Weights of a small model that answers yes/no questions on an image's attributes.
Model: 15.6M parameters, 64-pixel images, encoder arch efficientnet_v2, encoder norm batchnorm, encoder activation silu, encoder depths [4, 8, 4], encoder widths [24, 48, 96], fusion encoder width 384, fusion encoder layers 8, fusion encoder norm rmsnorm, fusion encoder activation gelu_tanh.
Training: adamw at rate 0.0009, batches of 64.
Data: trained on rendered roads seen from a driver's seat, with toy cars, trees and houses, 145000 training examples, 2.7 epochs.
Rows from block 6 of the image encoder of a small model that answers yes/no questions on an image's attributes, named by matrix and row number. Rows with one number belong to one channel. Each number is 128 + 24 x the weight over its row's rms, rounded and kept within 0 to 255. All counts start at 0. Numbers have three digits each.
After each channel's rows are labels from the 100 images, of 14976, where the channel reaches its highest value: "strongest on" is what is common among them. Only what is clearly more common there than usual is listed. The data: rendered roads seen from a driver's seat, with toy cars, trees and houses. In brackets: how many of the 100, against the usual share in percent.
# convs0: expand 3x3 conv (encoder.blocks.6.convs.0.weight, 192x48x3x3, each kernel summed), inputs 0-47
# convs1: project pointwise conv (encoder.blocks.6.convs.1.weight, 48x192x1x1, transposed), outputs 0-47

convs0.161:088127136123081128155147132134170105129149141078148122130117141115113145135076128148109154121132151124157123090132115180119169147088158123099145
convs1.161:148146133122176141126153156128105123139112145146128178119128129148153129125080143110139131130077106107144134163070093096124086112129132166108142
strongest on: lamp (60 vs 29.8)

convs0.126:174123131123140138145122114145138111135107095128113133160174176169110117089146130120086157104165096154114140152105134110171108128105090111143131
convs1.126:153131110116114132153160124097130187128151145114129128154094091111124144126111129146104131102118144128156183129088186121124150123191123128124122
strongest on: bends left (62 vs 34)

convs0.18:116153134103079150106163127110120143140110114149140112133109139094078089143105205111148107132134164099156142116163120149129153123114129114122127
convs1.18:135144156134125130146131137151124154109135130111150115135170098142125173117153085138137123118099134180079111135128148116120103122199104174128144
strongest on: dog (78 vs 27.6)

convs0.90:087113137086138088141117164110132107148146149115165107093143144154111141121096095175128163129128141132131121100125062125162152107122142147141127
convs1.90:148129114172178147119145127148103126104133196124147149102101080129154129127164133087137099125123123126129138171091122145114100113120144159109127
strongest on: tree (96 vs 29.5)

convs0.0:127179092156097123127132157116148142119135140133127117116110151121065100081114171111109128116181132088146126087123144151115137138111093128127126
convs1.0:130117191139163133134105146127135127074109136114129092129155082119133122155103106132133130195111151133125114128129101159111130133146086106129088
strongest on: pine (58 vs 28.4)

convs0.102:075136126150112137159143123121117133145125125113133091126141123148101112133039154132135150133148184103157113115113146136085144145102119139137151
convs1.102:125127123129150126133108164137180148038131111108112129136143110064129135131181129112121128111108124186139125133133123151127122143135136122120128
strongest on: solid white line (62 vs 25.3); vehicles: zero (38 vs 12.5)

convs0.150:126148110147117113126124123136150126087135119133133130126103108158098131091095140133092149098144114154172169071126094190127140112101129101137100
convs1.150:128127144121170095157204142105051150124129110112110136117154139146125147136119102122132141123105127151134128170103127125154133116138149128131082
strongest on: truck (94 vs 54.9); vehicles: two (72 vs 41.9); straight (69 vs 32.9)

convs0.42:108194135151122136113139131138076138086145138119165132124085116113113133141121129082135130089120144157153143104097100132083110122126108117169130
convs1.42:130088103138119127123132083165134139107107127128090150086145127142172167065165132149081161104121099111117122127127143103125129127130122142126159
strongest on: snowy verge (83 vs 34); crossing stripes (54 vs 25.2)

convs0.13:121156134115114145159074084080101167120133140144084159169126116123146137132154120138140113101104150147145143151115093111143104107152140099161115
convs1.13:140123102131140138147131148167133127112145116122152150118139157136079087124097160126121209061123118130132127129113120124148131150099119121102094
strongest on: snowy verge (61 vs 34)

convs0.59:122121105129103113170108160102146117092149163138158150106150106118129141087133129120101172086141089124115072106085093128137148129116145131118131
convs1.59:186107120164128137114132090165089180118123129138134130146108127124127130128132130130155128122164180126148172144169153082141110126154121121147153
strongest on: truck (95 vs 54.9)

convs0.168:153172090141086145114156138127121123081140155101152136110081123141105116098151153099100121092149168100140145095162162136127139121129126139115139
convs1.168:123098136125145108118151164123114122169095134104128126051152128131124126101134127128126116161115110123102084128171126124137136118121168157173081
strongest on: house (65 vs 31.6)

convs0.32:115111149117117105189183177121122120143128118140154103127137149152131171130069113163152146140119154114131093115126123152122159097103122152131130
convs1.32:125126125111146136114094141124089138129113147108141136133129098115127093138102143102133156112108187178176148179123134087134122110129112126123069
strongest on: straight (66 vs 32.9)

convs0.74:102147147115106148164121131115176140116139149112139137149115114127125126132101139147116133123131162140168111095073137144046150146117136129094164
convs1.74:148127068087131128132135134148115137136098113130071144162123116080135131113134100113110146118134153136143108144169131124128110164192143109107154
strongest on: dog (57 vs 27.6)

convs0.163:149147126120165166138135088094145131120092105122119130156161151141104097134139144136111126066139144194149140119108149133131095123101129098161138
convs1.163:147098128126099132149142159174142119090139166120169130162142090121124151127136120126107138140124073120127124120078147138124153178142171113113158
strongest on: bends left (70 vs 34)

convs0.77:128136172123127146108157137109108140110136110131145098131135134153123092152118183139153124140088158117142152127183108154166166084105145135121093
convs1.77:117149119085130146168130131108128133099148126089116146124166138118099155105175083123158128099123102148143112150128153077111127121145096176131149
strongest on: car (84 vs 54)

convs0.16:142123177123125125131140127109150115101114092149136102131125138127119127150136159163130117134094114152150159076153093187142137090107154092125086
convs1.16:135154128155161178145147130118086164112153128119131135137118109127080125144092127092155112089118141130161185160125133104118127088156110121110121
strongest on: double yellow line (68 vs 24.3)

convs0.71:113181124194143124120153157127127155100139128095145117105111112150110114124090178106127144114121157113179139109113127143071136127118123139129118
convs1.71:136116116127130127120134087132093125126136114119121073071106132135155138133136113128109128136123120127130145126184112129103230117134131124105132
strongest on: double yellow line (49 vs 24.3)

convs0.109:127131129120119080140160175131124143092142143136178126107096127120124155095123130138104144118112118117136117089160084172154173106163143146103115
convs1.109:160141126092158153124128136126076133151120156134132129172103132115118099176134104124143140091122135147139160151137140103185108110132113167153088
strongest on: lamp (61 vs 29.8); tree (59 vs 29.5)

convs0.1:149162082166072130108144126176113117101154121126125111114093141142088103087118152103092129115163142097135144092135146135140150151131128122121140
convs1.1:111132150132154073116129192112102124138100132137113126070179130146128136104148119142146120191122118128095096145151122121129127107112128156138116
strongest on: pine (74 vs 28.4)

convs0.38:106144125194117099107131173108094126136126145107134104054135118145108095110116133088135133140162136093120130119139123146120128108098115144140087
convs1.38:132102164129152140162127129136127136077124117111127141132091134113124127152110103117139132132084112131194121179128080130081129139132174105115112
strongest on: lamp (62 vs 29.8)

convs0.149:116137167118093165171128116110131122125116127124125123152115139101110115167102160140129095138131145102164154092088157148063137131115143124096162
convs1.149:161141113168132126134123132149108135130124124131134125133104091093132123126126103128122132127132196126134116193172119132130123143186100108095179
strongest on: dog (63 vs 27.6)

convs0.146:103139148126118145152126134125126112067138134080168122116135084129115122128107127100113161093148139160179124086129110172109165139100147120128115
convs1.146:130067126133126140127157088129100124131110126095138122129155123143138154050148137138123132113105093123118105130109160086133099077134138128153149
strongest on: dog (68 vs 27.6)

convs0.142:136167159096113152122104112095100183123119108127084147169119138111139110144127145126151098151095160105165182125119099128121103118123145120145108
convs1.142:135110049180132128132135146156116113119143134135187128128138113137129143109126137128088157091156148103118165172127132122153143124098127109130151
strongest on: crossing stripes (95 vs 25.2)

convs0.105:118153126105105180149162098089132137116126122089143141164121088104088116125123157125119132086132174135163139094142144141149140137116132082142153
convs1.105:139124108143126126135092154190130105078122129133122200124173127134142155113145153125133155140111086127090115150125107119176118120129137147129125
strongest on: vehicles: two (75 vs 41.9)

convs0.104:129111143143154114130101119121105124142147138134114141103154125163143157080172096124109160115156089136085136155092112082167111122137099144163114
convs1.104:159120101135128127127171125133119127135073125101138127136118116127126120090097131128055130123129169093165132153139123155134126115127181117075129
strongest on: truck (100 vs 54.9)

convs0.60:138134151103124177146108088124131156146132124150096173209122121109155130152135130156137104106098133146149144125083148114122107143136114093128135
convs1.60:144120081135126110134130146136121127087174095167135129097153135141108116119130130070095189115140127130093148164153119131152162160129148113122121
strongest on: snowy verge (81 vs 34); crossing stripes (57 vs 25.2)

convs0.171:130161128169087157106142116143101145142125119107110122140088116133098076110107172094115105125161167095166151106128125140096123153121123095132127
convs1.171:130136144134120126082117056087129132135142131136125089116150194146105140120131182127136126152133132095125154135144127077125156118127124121121101
strongest on: bends right (87 vs 33.1)

convs0.53:111123145112109135160139130125145128120162135128173120143098112100112140165113145145121122126116149133144119100129108124103220129151145135063150
convs1.53:181119121123109132134062152152120187141102130121109150147130124077118131134131099133169128127122152162137120151172137098122086114142121133129130
strongest on: dog (82 vs 27.6)

convs0.29:124176150140112134156045120081110173103149142129100154132116112125123132125156132116135121120115151124140159144093100109138103110144115111151096
convs1.29:136086086125132128128205134153144096130102086115158133148126136133124128107065101128105129098129138123156148147126152148126138125080141128112133
strongest on: truck (90 vs 54.9); vehicles: two (75 vs 41.9)

convs0.184:152137162137132180130149142089140125131111114119140118181138156125106087166131160126136092125126160142137160135125155130132097110063132104150106
convs1.184:200153119178102109126105111132128121148136157150107168131146155134139141088128123113131127168114094086127156144128172103123126126140113120091146
strongest on: crossing stripes (74 vs 25.2); bends left (69 vs 34)

convs0.179:151131120144139094071151211141126138127114118132157118093132158165130119108147149130151134138139137107116134115161103139160131095082126126131102
convs1.179:085127135104134144127157126127120197128139158088120126134118108060139167146131124127131132129080130131144114134118153132079141128157113132082123
strongest on: tree (87 vs 29.5)

convs0.117:122113139084128117140150145116163079109155154117145141130125174131124158114118073166121170118120112154125125080110082133152144113109143123116160
convs1.117:163127106165202087119126138167128119125119177166176149094137108133153166092130133124120116119107120130118119131127116122120126129137132152084124
strongest on: bends left (69 vs 34)

convs0.65:093109094163079110138104104128119160116154130101096120140078144144122088128126152122140105151118155080142124100141104145081150134135127133120092
convs1.65:156188120136095167123128117110099146116134083112121117120135116137112127135131129116130140088128151149140127147186160118076102093125114171149157
strongest on: double yellow line (75 vs 24.3)

convs0.51:119138114111089140153125131130125148133140081147108123162106162140094124120065123141109141124135133102163161094098108161131149162116141073113148
convs1.51:127145134158132124126134133127117098124133180147134141123145122134128109080127132123110107174180143083123135179136123116207120116124132109126091
strongest on: barrel (69 vs 29.7)

convs0.133:127130070151100117114133164184118113136114151121133145150103152134124129085122112087090153122175116077129116120123132115116127177134101125116138
convs1.133:109122133133119197087130069125081122138141128077127125129110116115140126167087161131122123127129147127131141136115118139132140127108143057123137
strongest on: tree (86 vs 29.5)

convs0.58:137175082160115131142139126103134113080123125123113108121125138143094099111091148093131146088167151131139131124073147153118113109083099109132130
convs1.58:123047122105127098137126131110097145139118146144130119115146117102139131133112063128093134109131181135125085131153134127151130130122120165146169
strongest on: snowy verge (68 vs 34)

convs0.141:111132156124139117160140124113189139096167107113143120122129102136127174144138127170120140122105123125147130094149100149111170094155192149123130
convs1.141:155108111132093130125098112140099126169134150122131126132141160123089111129132125120133124148152141108104118175143166056122112143125067169133142
strongest on: dog (84 vs 27.6)

convs0.92:186146124096111171121143105131152109113115132151129151167123139132110138124143158169080112085121121156150169078118143145164137120128119103122123
convs1.92:129140127129135151145121128086146126074178089086109100119131096097138120166143130102153105113116128127135144144151127127092154084146163119090105
strongest on: crossing stripes (60 vs 25.2); solid white line (55 vs 25.3); vehicles: zero (34 vs 12.5)

convs0.190:125175115160108184136132145097140135149141132132137135154107153142076114104098173123106144112166161110159137117116170122122123141109087121133157
convs1.190:109112141091095131102154145113129123097138109109058111080146133125180150125130088133161118107117122130140161123129125131126150091135120132074134
strongest on: solid white line (63 vs 25.3)

convs0.39:114126159107086121152143156078143138135115138165134112123119124111127130164117147152173095151103172136141127111153111191123151079116135142132119
convs1.39:160153072126126184127099129085093120136130152098131132166116127124112125142127130108171127084136169129145138169154148089123104110128102128123129
strongest on: double yellow line (72 vs 24.3); crossing stripes (54 vs 25.2)

convs0.62:177167118099097180126146124080127147121091131124120126163120152099098106127129169106128109109137163118151164108142155155141120103112137104122107
convs1.62:115145121153208131133150140144120047093150130118156098116135094126141139142157130133126126118138149130073127172114112126134132133125124141130139
strongest on: solid white line (64 vs 25.3)

convs0.154:137170114144171137151141130117144128056171128101157121083145119167100114117135121125128129102132142180135129095126125155116127117097149131158108
convs1.154:129090105124090096116111135145139119176115163123156169119165127110169164119132099180105143133125119079095114138110126124119093123109113147107134
strongest on: truck (85 vs 54.9)

convs0.159:116154153104143102153133155145118138132151195140175149148089121107108148117121133138119105124132141120115142088064122121098149156147147164117140
convs1.159:152088084126100128146114115148129107139128121121139139114127116124125098100135130093100141106168137082099099197133173123148138180130132127107123
strongest on: snowy verge (73 vs 34)

convs0.120:130180074113131164127124113106161128105101147101122155139123137107122109107119152099118125097152157144163126092090143139087095146093150108139142
convs1.120:166100114121093085164129144211122139130101117125128189124147111123118132105136082124104125124130131128121090170129129115125128125152120129149138
strongest on: pine (61 vs 28.4)

convs0.94:102098167173110118122189157129108129131153087122142071128110142150129104136076155123132142140132133098147137100136129148116160125086132124116121
convs1.94:149165129137176133082114124130119147118139105121121117133133153130135110132091157108133148154124104135169156184133142094125168125173125129071109
strongest on: straight (67 vs 32.9); double yellow line (64 vs 24.3); vehicles: zero (37 vs 12.5)

convs0.95:151127112152128148169156128144116122095127088119121114139147140162108096110094131092078174084173133145142141139095152151120126140097102105133126
convs1.95:126120129110158123125133130125116131134111224128152105137115124068132146135137117140110122134123128122124092132141151074132114143190118127131159
strongest on: bends left (75 vs 34); line: no line (75 vs 24.8); vehicles: zero (32 vs 12.5)

convs0.131:133078109162135097114142143154087111129137120109134116096156132175131148075136106114107166129174096104095123135130129108169129122127109148156112
convs1.131:172130145149130135122138131117128124129107151122154128162083116091131128131123134086126111130128177117190172177139133132131128128127177121075123
strongest on: truck (97 vs 54.9)

convs0.162:128131107173130090102144160159079130123132159132167139099106134142135136060119136105091135113148086099109118095102112122144118134118097128145126
convs1.162:187093139147146110117150128142128201128130110147139085163080128134131133134119117130136122138129158129150168146193132133155137130138147121118124
strongest on: truck (96 vs 54.9)

convs0.134:116149126160122151181116104121160112138164134143111114130162094139098120117103124138110145121147126167113105143072144118090140167129114153129185
convs1.134:159132123070136109126076126122109127113110148117136126106135126109129137122134116095108170113181120132124131134152159063148118126141127194127112
strongest on: sandy verge (71 vs 33.2); double yellow line (50 vs 24.3)

convs0.187:135141101157107127147157134141168108123129117108125121120125144147080084113072134103113146124157125131137124095120173179110135151075129102099132
convs1.187:106130135107144067142122151132131135105120134138068124112179123156167145109079118128111169161119130142118095121134100134107157129125080133122131
strongest on: pine (76 vs 28.4)